From a checkpoint of a small self-supervised image encoder: num experts 16.
Rows from block 2 of a small self-supervised image encoder, named by matrix and row number. Rows with one number belong to one neuron. Each number is 128 + 32 x the weight over its row's rms, rounded and kept within 0 to 255. All counts start at 0. Numbers have three digits each.
After each neuron's rows are labels from the 100 images, of 14848, where the neuron reaches its highest value: "strongest on" is what is common among them. Only what is clearly more common there than usual is listed. The data: abstract colour fields from 500 small random pattern networks. In brackets: how many of the 100, against the usual share in percent.
# fc1: MLP up (model.blocks.2.mlp.fc1.weight, 192x48), inputs 0-47
# fc2: MLP down (model.blocks.2.mlp.fc2.weight, 48x192, transposed), outputs 0-47

fc1.173:136124122136075136126143049125079121206066107094088181144182098164151124161092106144207109141147117094133110153120130136123094134149105130141117
fc2.173:112150206147187099157067152132122144176052126151105081085100148094102158110164144156140146088101116138186135115129130151141088147102131127101169
strongest on: fine detail (34 vs 15.7)

fc1.163:112088129153075155129072162104124113163116167155141116117133152195126165144099092069174133135096080190130050134128146124166090100113138106110155
fc2.163:145069136161102151178169145069162141131130113116191112173100101142106113106117095122139140140126189106098122058186169104112157137115149072091105
strongest on: mostly red (29 vs 11.2)

fc1.184:138168179156168090131105111154136160115131181116049157141156148121132144106158120113150102132134172073194166166142163109137123179163069115083136
fc2.184:144070064179143155112146191118152081108157169104117121204157175162177108084122108102129084122161087127129121131123111102147117096102084120153148
strongest on: dark (38 vs 7.2)

fc1.3:148099117134149192106119101156187079153162149088129146136199142189073095136166110080170129138132142147115124147163129096169073151173120098140112
fc2.3:129145064184126174142101123132139093080121125136075138109115176188179125081169138113141113103109095202143146132089108156183109095127095148151096
strongest on: mostly red (33 vs 11.2)

fc1.14:103143094156104157091106114099135162145068140141092164108130091194125129135111178121122142116095134174107155070110183135118134119126130115030068
fc2.14:156126160076137100139147101158125112153169120091165114136158127145095084169174166144204098114073105105128124208114130070122124109131108157067129
strongest on: mostly green (32 vs 13)

fc1.17:138120074144166166117114083123083080142187135115127138089193139138094136212168111102113067135145140103109171145135186142131143118156097122122175
fc2.17:166106085097112138124192127164143132089159153100074151122112120129167068088147186167099155117129111121129099113164102152172182112138102176167068
strongest on: mostly green (35 vs 13)

fc1.135:102125090125108105135167139167128097071178146130162104090141128105100167152118176164139129150155156157163111093161148163200102207097082130114167
fc2.135:189108159088152098149091087114104124168093128172112138150143066148096153182166095101156100188132145122125183139131150070081126076149143112135106
strongest on: fine detail (45 vs 15.7)

fc1.171:141146171076172135062124075201133101121166142129140171080135143148089127170103172087188099121144114129118111155107142109160064103131143154104124
fc2.171:130107138077123133088180129128126129139157138142088183111131130095157124161155159168095095112158200081112124037154140144101172110116102070117167
strongest on: fine detail (35 vs 15.7)

fc1.145:053144113142068146102063114136081095173140151118151085137136108106123115167133096166142136084092112185131104110117107181137146162183103089086108
fc2.145:110130103111126128124221120156173142099165135047102139117125156136171105091122159109126112072134083134161086177141179159133128104141083160152090
strongest on: mostly red (28 vs 11.2)

fc1.83:147148121083093141104134076181150094164141213152105196107163122129111157169171196159172112124085141151149141125121113118076129136140113083136136
fc2.83:153068072114121178075158120137118114111162135126061161140136148138173131142193136126064086127154129155115179062114114148163149099105106121168141
strongest on: mostly green (35 vs 13)

fc1.155:176081139162109130090128096177149126136105104101153115107156152120129120108121095097144152078186118071093100154157172088150126149160054098095192
fc2.155:190138118148141167190142144111158113122121101100094074165154165150135167112116066043128100144150106155146159167078146095114111097075133104138108
strongest on: fine detail (36 vs 15.7)

fc1.26:170134128145115127154093153067151137128149138156158157123152115195153163112106089070098128151104146153183109111108131117116128220208138129095158
fc2.26:162085092134139152214166155097166161131122119120111105116109151156175152072104098102069165172136128121161133082125141121121152136096139060071144
strongest on: smooth (32 vs 11)

fc1.90:088128042158114148138115092098108112150174138095140150137136142163113123120139105053145092111106142135120176078092149114141139172216096124083150
fc2.90:177091156164141154163120156138167183099066084164095085126142147123139143126122047155126149145166090187163126138110117106129134114114127048106126
strongest on: smooth (63 vs 11); mostly blue (38 vs 13.8); mostly green (30 vs 13); dark (27 vs 7.2)

fc1.63:113109080065054158130115135148136106163142174129103113120132131199087144135147135124168154138122123125127182086167123126117169131190122064072092
fc2.63:112092078099067161116172106114103104092206103055145133136140129176146091118157165128124132124146104108111142174102128150194120133159102184113103
strongest on: fine detail (37 vs 15.7)

fc1.110:053119101094129130123126141137071161127083157150093148093183108132146135133141122130145167082176079162117081098133114207145141160130136076138181
fc2.110:087143071121131161096175122126141119119137153092104167150119162136169127073089166081065124124136137133148100097177122190181176134169126135112066
strongest on: mostly red (30 vs 11.2)

fc1.150:119183109086144163126131144136104101201133201145115130103131189119139054076142126063151153099143102081127130118111171102091133090121155101115118
fc2.150:134114149119127131125074061129124142125118075169153167075142026116070132180156134181143109139102154117136158120139123166134110139196145118146142
strongest on: fine detail (40 vs 15.7)

fc1.72:078115076107096118086128091083074106068088193098160129120138141164113125129101151165150087131150093133091120173155142127074156129129077114071123
fc2.72:090167123150087111111086118126115109110160103097199154076112111126123088115115121112148142107165163087105065145077162145160126184192092170153154
strongest on: fine detail (34 vs 15.7)

fc1.131:096077164154112166153106084106119138168126136107159137122158149159049134144048135071169130130125163119113110152047122114115109143121108094085164
fc2.131:111142093177115126156135183085112165108117134113113145169061138089161099081075078096117080133191162123169152083120144124120127193136126122111159
strongest on: bright (39 vs 7.1); mostly red (39 vs 11.2)

fc1.99:125139089158168123153112056153171075172112091103113148073147113104090101154075090109164127155178159106148165115166153175132132124161145108123071
fc2.99:168113074140144176106154180128137139085185126115105102162177160114156094088140133139095123103153084089124113157096067137199131082138087138108167
strongest on: mostly red (40 vs 11.2); smooth (29 vs 11)

fc1.106:058135138139102142099142090181102054121101154065146183168130109133134096137141105095153139100127102182175098124129116126122088158171067111098117
fc2.106:086175119113126149070080123093132134133137157161133221118156152129097094130125115132192060096129133100134130155087122136164108188160116127080161
strongest on: fine detail (43 vs 15.7)

fc1.75:125117084120155209084069116169155156124151131102122152105152157100130169150156103123108146139144157183107151082153174122190161125197163109113148
fc2.75:143170114140137104147128160140125157099071138144054170097077160109165149122088109099126085133154140202185172127085127129155095148126099094072139
strongest on: bright (29 vs 7.1)

fc1.116:150182132178128123129084134135152147162179109133118175094183108137109113128119073128135126070166129114143105144149161122149138223198113128078152
fc2.116:118126045171120184131125139104143110076139177112111102173174127160132151123110087065143113124172111144135162154091132137148059079158100109168105
strongest on: mostly red (31 vs 11.2)

fc1.5:080059114200125084146095102129151160117137127127117088084094187121124103109131166189166112092146075120136098128137167130145095156134069094155135
fc2.5:174101148161122146177149130174124132118113073086095082112133105110129104152141065114139112151174138083127166126105190081074122119169086118197128
strongest on: mostly green (33 vs 13)

fc1.148:130090168070140095148155124120132165127072155107099128102155179172125155122154102088119117143094176122199138095135203106133185145170085118110138
fc2.148:153155133180073127186151164125129155067118109088110085152100159145212136119111124127141115092150087143182106104069176115130134103099100159150118
strongest on: mostly green (33 vs 13)

fc1.8:105107127084096159161098113109175120149107183151149111127209131123108191107126097166182147132070129141122115139155148166186057112131134102111160
fc2.8:158057053171112128144152190124107116119149177071149092189098147166135102067127108132133144138137077135109150137139144103163114108107084156142099
strongest on: mostly red (35 vs 11.2)

fc1.130:110108153067157138084146105168102129140107107076104150088151163103119085155177114129150099122219191121154120106109178119091141171134074120130129
fc2.130:128078125138091155165125140106208134093131143152110097123140150215174198084150128112129159127145089148111086116098143131171113094091121108139071
strongest on: bright (26 vs 7.1)